{"image_size": 64, "horizontal_flip": true, "norm": "layernorm", "hidden_act": "geglu", "mlp_ratio": 2, "qk_norm": true, "inner_norm": false, "patch_size": [4, 4], "conv_stem": false, "label_smoothing": 0.05, "optimizer": "nadamw", "beta2": 0.99, "eps": 1e-08, "magnitude_pruning": 0.3}
Rows from block 6 of a small image classifier, named by matrix and row number. Rows with one number belong to one channel. Each number is 128 + 32 x the weight over its row's rms, rounded and kept within 0 to 255. All counts start at 0. Numbers have three digits each.
After each channel's rows are labels from the 100 images, of 14848, where the channel reaches its highest value: "patch colour" is the nearest of a few named colours to the mean colour under the peak; "strongest on" is what is common among them. Only what is clearly more common there than usual is listed. The data: views of escape-time and Newton fractals. In brackets: how many of the 100, against the usual share in percent.
# convs0: expand pointwise conv (model.blocks.6.convs.0.weight, 640x160x1x1), inputs 0-79
# convs1: depthwise 3x3 conv (model.blocks.6.convs.1.weight, 640x1x3x3), a 3x3 kernel
# convs2: project pointwise conv (model.blocks.6.convs.2.weight, 160x640x1x1, transposed), outputs 0-79

convs0.237:128155169145100096128128117152108128113077128183067112123128124131148128128128097162168128128158128115128128128094162147152128146090158126130087128119128140152128155108173109128128156146186167128230093076128128133159102128145131140150094085
convs1.237:160103112173078109155143167
convs2.237:128128102128150102128174128194128086140053094159083096067080108088118094158107128128128141186150176128128128128130156200168111183133115121080128128079043128169128167092135128079128187152128161128111182128177128128160099187109070151168128128
patch colour: brown (72 vs 25.4)
strongest on: warm (94 vs 14.4)

convs0.383:052147128117128131105101097123128083128114163110159154087180128096087071184155089128132146025105076178159146097127128099128165136149110062135154128128229148151125128063096138124153128122090128178136202065101118155128139128172111128094128128
convs1.383:123082090119118107083111076
convs2.383:107174086164080145118087109128100091103120109157165179083173097084132071126128114141141150065128108138128173128128168092128128102107107078068215128195173128128138151109080099077165128136083113188177161128171132128115128097128152133075102154
patch colour: cyan (35 vs 2.9)
strongest on: cool (77 vs 14); Newton basins of three roots (28 vs 11.1)

convs0.89:128128167176103120128143128128154125156054066128128128132036128128129134111145094128087102172169128100094150116104197157193143151110142156127132128128132072175100104128128098136097128112128111062128121128176128079128060128140128117175078092
convs1.89:098094084098107080111108097
convs2.89:128128128148128131188094128128095128207140131086128128128160128183096148121172128166108092128085097187163115083128128128103122079095133096101128117144128128128128078123152067108152122128096101195054080129108101168078128054099151099128212128
patch colour: pink (45 vs 8.2)
strongest on: pastel (69 vs 14.2)

convs0.169:136118127176128160095120128131134128086146176158110083128090128081154168177128060128133160128128189088154128128128155128128128132073126065128144093059098095128136154191156049131116128100128098069072153166158153152128139117128149110128124171
convs1.169:160157140163146171175145165
convs2.169:129189115133120128148127135128070110128076096128155089128128180152128097088128128080102119165128098136125128128098106128178076093157111166128128128095189159128159140159171128128198128165109096177161128071191110094050128162136128118128140174
patch colour: purple (28 vs 2.2)
strongest on: vivid (100 vs 14.4)

convs0.554:141128165105122144174108097118117047144092131158171051124154111098167111202128134128075199127168196141175128132065078187117181119131107128128179128117114161119128254128131107128103132120082128124177203086178088128128178099130113126174128128
convs1.554:096089089088081112100109126
convs2.554:128162175128128128137156128127128045128128094185158128091128140128184122212019096128114208157148128107105121184128086181105106139098144058138160127122105176140104232121160132094133125118073093080128201128206104117104126128143152153163045093
patch colour: black (90 vs 26.9)
strongest on: dark (95 vs 14.4)

convs0.555:162088115133109137157148128128123138145145066199128109199084097125089128128086152098194128128084151128146179124128119117169128147128103128128149134023156115159128081187128106062146104128180128132128076093133210136096128151044110159128118128
convs1.555:152099078137083086163119119
convs2.555:128128128128102100186109138128172128186128080183128152128095123125084145174182122155215161176083130128128162128126110112193149146179105120148177172067143165174175128147128128063128097189128161169117073109128183117161160126114128128128129083
patch colour: black (86 vs 26.9)
strongest on: pastel (85 vs 14.2); Mandelbrot set (36 vs 12.1)

convs0.606:143128135137105116098129147124114082162051073103128137111128128157184071147157128128145124128128204128127158095128124202128125130128139112125128123128111107128133173155177128113128186130174133128192156128172164128112077128128149160186128130
convs1.606:100096116110082153183157147
convs2.606:119128128157124128089147105168115105128047085128095103128068134041171128152128128128120118152128177083128136128128152176177128128128098134066128151085082128163183109112150153128150185079144121016128128111128128085112095159172106128160128149
patch colour: brown (58 vs 25.4)
strongest on: warm (63 vs 14.4); dark (37 vs 14.4)

convs0.571:128133098190128128128128105169152128100128079128128107128104128128128128128128090107128128143171128213134173112128135131128128128134128106093108128128154144196161128096107112128138163188210128128192094073128175144179128170128096124111094128
convs1.571:160102080164102089143151097
convs2.571:161102083201119108113164128199180152098128128195122130114128088128128087128128128150189128128109126080128156128122141093128128158136128124089127128058102128209128071128161128128128128177217174140190128188116207128128147140128117091115164128
patch colour: brown (57 vs 25.4)
strongest on: warm (85 vs 14.4)

convs0.341:155083201160128125128160121128128112152076128111105115128113128128128128158174176134128098178124178145102100104077106192172154123128114225127100116139071143152108165128128128128076128141161130128128177104125141066131128152151104128161089128
convs1.341:154158147125163112096068094
convs2.341:149193128092074058137158167157128184140154089128128161170107149107174121075128110160141128184128146097098182110207137125143128117149106113104126174062088185166218109151120151069159152166179128109128128093075164136136098100128096134173131128
patch colour: blue (30 vs 5.7)
strongest on: cool (67 vs 14)

convs0.296:136108161100104138202112108139145082128199121172122062128128108137039158180128128128128235144128174171101128171123037131072128125122079067128152109128174123167128156095128128128088108125128128109108217139151129103128165128159115153128128128
convs1.296:114102070145174089126121097
convs2.296:120129106165128163160138128150160112141097080199146070119121132128160141128128095158155125128122199097200123167122128156164121137099128060119191150109135128193174128182128110018150128165157098096128074097128161138128098112062078098128117128
patch colour: purple (37 vs 2.2)
strongest on: vivid (86 vs 14.4)

convs0.129:042115085155135128087128081128095094128099128103128140083184110122128066128125141112129132005143093128172177128128142087128128103128128128109128128188231128112177128128071138128164121107083141158149193128104128143153128128148150092062082084
convs1.129:096085106103129107086088090
convs2.129:128123128145126128086128123128128165118081170130184188068158115100128055128168128096146155128134062128174128088128174083127188128128111154128147077198128087128128133128089128087178113112100100173128166093142140187119128096100139128079108134
patch colour: cyan (27 vs 2.9)
strongest on: cool (86 vs 14); close-up (47 vs 22.1); Newton basins of three roots (30 vs 11.1)

convs0.450:128060070093141128109168146144148108066128128133114128128099125132120128090129128128151151128128075075131162103179078145132135185164154154128126128128132128128159127127123196162158177119111128142181083089128141189152098185154136115128168090
convs1.450:173193162151140153136138147
convs2.450:127162128097128120150091143128095088160156084103173128171184149128150128156128128141120142194128128144128128201115172128128128128089176040169151181128128128128116169162211086181149114122128167147161136153132078060098108128130101118128052174
patch colour: black (75 vs 26.9)
strongest on: dark (83 vs 14.4)

convs0.386:084128089191128080128067135126128128128164096171163128113081166094131133128115136184128111108128128089128131183128158128109205143109161120128105185176082123128170164153130096128130128150165182175145128119178120155128085128107116081095106119
convs1.386:160148109158191160112147158
convs2.386:098153129175131175072037065128128113128147096128145067073154128128111125146115154128128128117128103083128036128074185097128175161145128128117143093183128107112088128141128109159120089099128182128128171184195076098196128118208128067082126161
patch colour: grey (47 vs 16)
strongest on: grey (100 vs 14.3); Mandelbrot set (34 vs 12.1); tricorn (28 vs 11.1)

convs0.546:137128128126086130169128080139137128128128168128128198196122069091098128120179132136216128118112128214128113128128128128080128143128128139141140128128152201128050099128128176128115128172128128128111128142122161249169128046109175044044128095
convs1.546:126148114123220125125134131
convs2.546:128107160083128128088113128128105124128052083122128124118081177128179100160102128122110164128159190128128128067128128128174128153128128123100105123072128128128163128105128189128152204109122128077137128109128149074090076146128128128197088121
patch colour: black (100 vs 26.9)
strongest on: pastel (42 vs 14.2); dark (37 vs 14.4)

convs0.444:128156167044125097128128123160128128108114128140128152051134158120128143128072147128084085121096170069128167148164128083046128128114152048134155157120159146082128128046128121164128128092048088051128206107156134128104128133128128134150152157
convs1.444:104091095114185153089153131
convs2.444:081121128155132128155092154154139128134140084171128132130121093028128128182128122136186128148128090128128065139116128160169089110122147128117122128114144152128157128255113080128128088149070128128138128128146156128128128127129128128072045061
patch colour: green (33 vs 4.4)
strongest on: dark (62 vs 14.4); vivid (37 vs 14.4)

convs0.214:176178128133105049128076128142128168133129128128139042176128128115175128128128128172096128143161149131103117128087156128124128128086151098128113128134082128128141132149185075066115122188201171130085082158172172084115128128128118128128121126
convs1.214:134105152115080179174101141
convs2.214:182169179126092128126119073095141081148128128109081112145128148128117130124128127128128128220179110128128085128108136128135080146128106101128128195128092120128089128137128110130121128128161164148128117172132095067128168181184102182185109128
patch colour: black (60 vs 26.9); blue (28 vs 5.7)
strongest on: cool (90 vs 14)

convs0.65:107128140088104163128205103128160128128163130153108128128147090114082095128128161101108159041168083193167166148182128081090128164197071128079128112137173128134128077128046111151128106126128098128163106128128105162128159098104107092055128044
convs1.65:098081101127166121130188145
convs2.65:128158173128128128033075128091105173128101107161108108129128163135138128128138128163124097161091157052142115128066202203168168128089170128128128192080128128139128129144165092120132128130168155123145128152117078090125082164138128144182136138
patch colour: blue (33 vs 5.7)
strongest on: vivid (99 vs 14.4)

convs0.632:128138097193158128128106128185135094060128128158167102103128171079128148127128150215128098138128140128095128178075128079111185170128201049112101128077123163128143128128109144083132100173153163208095138128139118128194088125104142046043123128
convs1.632:075154159088116159138089106
convs2.632:086131101161120116036080107128120106052129148153128128128128144158080086106128178128185128126136086140100059128078183024128177158158124171098098167128138144128079108166128164127135090128188169191158128128166171175116128137127129089069133142
patch colour: black (69 vs 26.9)
strongest on: grey (99 vs 14.3); Mandelbrot set (31 vs 12.1)

convs0.449:174127128089112081149199128139148119128081095128121148128166128128163073128128089087109190128128128142216162128128072179130128128107128219106111141160128116097136128080192128116163128128120128110128102049098128159098128128117128128165128100
convs1.449:172147161156147115174163163
convs2.449:085149128117123181093068089128137083100166119137128053121128172131151128166128139128103128128141127112128082128082185074153182101112165088142128095177150106128128175156088151128110088083118187175149159158186073128144094125179153083128123174
patch colour: pink (40 vs 8.2)
strongest on: pastel (94 vs 14.2)

convs0.249:141172127128112157128128128090136121119117128124069103124128115091051133116110078128192136114128134128177107134128200154069128144189146094128128128118128143161183141134127079054128050176145128104148128130193157217159134118098130128089165092
convs1.249:081165167115090119084124152
convs2.249:128105128128128117191128128129128050111128176128139092134217136117081094128128100166128153057092122128159101147196102128071081155134128138080128109128167127212183128113115128096128128128133071128115157128138128225128222082110128106077139098
patch colour: blue (26 vs 5.7)
strongest on: vivid (97 vs 14.4)

convs0.15:158131128128128081128128173099128128094141135139128128128128128106155128128128147183184128130068128108128103186082128128100199091128128048175132186128099169109120128205128071084128103130196151190109149181147124128182102085128144113124117160
convs1.15:098155147097111160176102084
convs2.15:108107181079118093128082071035128128093198106128109111128128109169128127088147145164154138165164094128083089183110127077128123128128152145231108174128128190078046155128128128128108082128156151173092099182128128128128128128128128128144128089
patch colour: blue (38 vs 5.7)
strongest on: cool (85 vs 14)

convs0.148:188103128096136103128122104161097128105127128212170000179106147128128147192097121169128128128115107128117151138126089128097180078156154128157097112128128190124098145128103105128128128128105167128143138081122128097128128114104114128169122128
convs1.148:135134099119134039130140132
convs2.148:134129113128128099128128178156128195140128157149124128128072128169128166128143169134130128171128137116138128128128129067128118126128128128091043128106128128169146070128075161117128168128165128149112000141043170097143102128072072053135174128
patch colour: blue (34 vs 5.7)
strongest on: cool (74 vs 14)

convs0.246:113128145128128128110128176092128128096087128128158101128149085095146149128128102073188128146083128161128128128154128156128182128128207066174173089132128140110126144174136054106128081095128128110170122156183120117154131139118170104128063132
convs1.246:096112098091067126109099102
convs2.246:092110121128081102128132067148128128127131070111118105157128120152112136183128170142098128171202142128076128101051173128190128128118117123128128128112128153128128128128128167128089137122165196152069190214192080128142128165179083146163128111
patch colour: pink (28 vs 8.2)
strongest on: pastel (55 vs 14.2)

convs0.409:128128142124129128128128127110148159128140171128166218218157089116121101161158150128207128132156116200167111079129128086111114099128108128128098162128105216156079137149123128180092174186128067147096128129094123179128203077176130047103158128
convs1.409:129114108150189183154155134
convs2.409:081111167109133128111184098168140128110076092134082176072057153155128135128128160069049128119182128104095132102128121171128143128153128138134084128128143088116160168128128166156122128128079128128193190101128128090077074183128104128128128120
patch colour: black (99 vs 26.9)
strongest on: warm (60 vs 14.4)

convs0.206:084154126119058151128107128105109099128103149159175128128121092112111093128126031095136188157128124128145091128095176134138148133128188134128080060128201100165128128128128044130176057157175103128132128128182114160108091081128128099158100179
convs1.206:171129150143065123169111155
convs2.206:066128122128201185128112146115128059128076104163172136122128141117128078180052103128080122106175188128175156109107134130133077177128128173089178035128171092137158117128116093097152119128081138135081128097224153144128144147144128106076128109
patch colour: blue (34 vs 5.7)
strongest on: vivid (100 vs 14.4)

convs0.393:127173120165150171128107178134130062061126163176154128128131169099128128172128045094053159128102128101197158185065093128091132145136153128129149128114174128100168110162128081125158141128128115128128116090128128146054128128129126128067084100
convs1.393:202117143151091123139126166
convs2.393:112128106128226176174128142099128128128128184059128168128128115199160094205123186128042112078164134133187128083084050191073088135137128171085128128128174128088128146128112099136133163128059128128128128128128132165128147128128156141059162128
patch colour: blue (26 vs 5.7)
strongest on: vivid (98 vs 14.4)

convs0.43:128128128148098128128140128131128128075128169207077133106111141136087128089081062128128201190162208128155132159128130082092128169127174093128160099128166125113076166150152102099128102128145067062125128142194128145094097147128128137092054158
convs1.43:102105133135067111166142175
convs2.43:128085074128198168128128129150172088073081189115152181124173093114118068128128128099103095120169116060128098139128089128093103201128092157115152097128143114152148157128128114108128089094095075116089160130135112182128128128142158086062111120
patch colour: blue (31 vs 5.7)
strongest on: vivid (90 vs 14.4)

convs0.98:128103128117119180130195117146168101074101128148146191128128126102128086076164125093128162100128119092140137147128102103128161178181128149105128128129178128128126122113128179139094146139083116128168144095155088202128104172105119128065093086
convs1.98:135149106159205155137148116
convs2.98:159166149100185099128067129091128148128159128136143128128209137128128126191113169183128106119128128116140128097136161128128128076128128100128142122128119178089093105128128089119128094124128147128128128170128072086191128130099114170113161128
patch colour: blue (38 vs 5.7); cyan (31 vs 2.9)
strongest on: vivid (88 vs 14.4)

convs0.556:073121128094160144065128128071123106105127128130126128111127146121139089128128166125124092098149128134114128128128128102115241128153119128128108135184117189136086128128128232128128189124171109172208108123163131179126128064135128128152128067
convs1.556:133164136160094077160104090
convs2.556:114128124128121094128138128128116128081128128092104102128085144100124105105132128130082146110127165128089110128128093128142128161163128154128187128122127128076128184128107139128134171120155106128138109088115128149128087172167160162143064072
patch colour: black (75 vs 26.9)
strongest on: dark (93 vs 14.4)

convs0.84:162128128180128124121156169185158105093085014128083163128083100074139128128065140128104195197128209080128119181125128128193131154128153128092110128129160092177167128162154084091128098117176128087128107099210083128128094128148132112128128152
convs1.84:110113064096123085108114095
convs2.84:172128154166079173112057181127119155175128128120183128128173095128139108171123128128162128128091135142138128105131210122128176067091191102128124173128135100109166077180128040074128128128184157123100128158128128143115129110093138098103113170
patch colour: pink (27 vs 8.2)
strongest on: pastel (33 vs 14.2)

convs0.318:128152128145080122121128146128118178106128065152128160145098089106180128120130131125159186155158202106142152128103161128175077185128113119029136128095128093152128128128142104097177128196137096128089090110169128172128097128076147154109111128
convs1.318:091120087094104089105099091
convs2.318:128128128109127185108113110077112128152189169128159113155178128206128200160128114108109128121128081128128115151065128100131155128183128096158155160182128192109128128156136128123128096128114156171128128132138125099163102101154128068128182166
patch colour: grey (41 vs 16)
strongest on: grey (39 vs 14.3)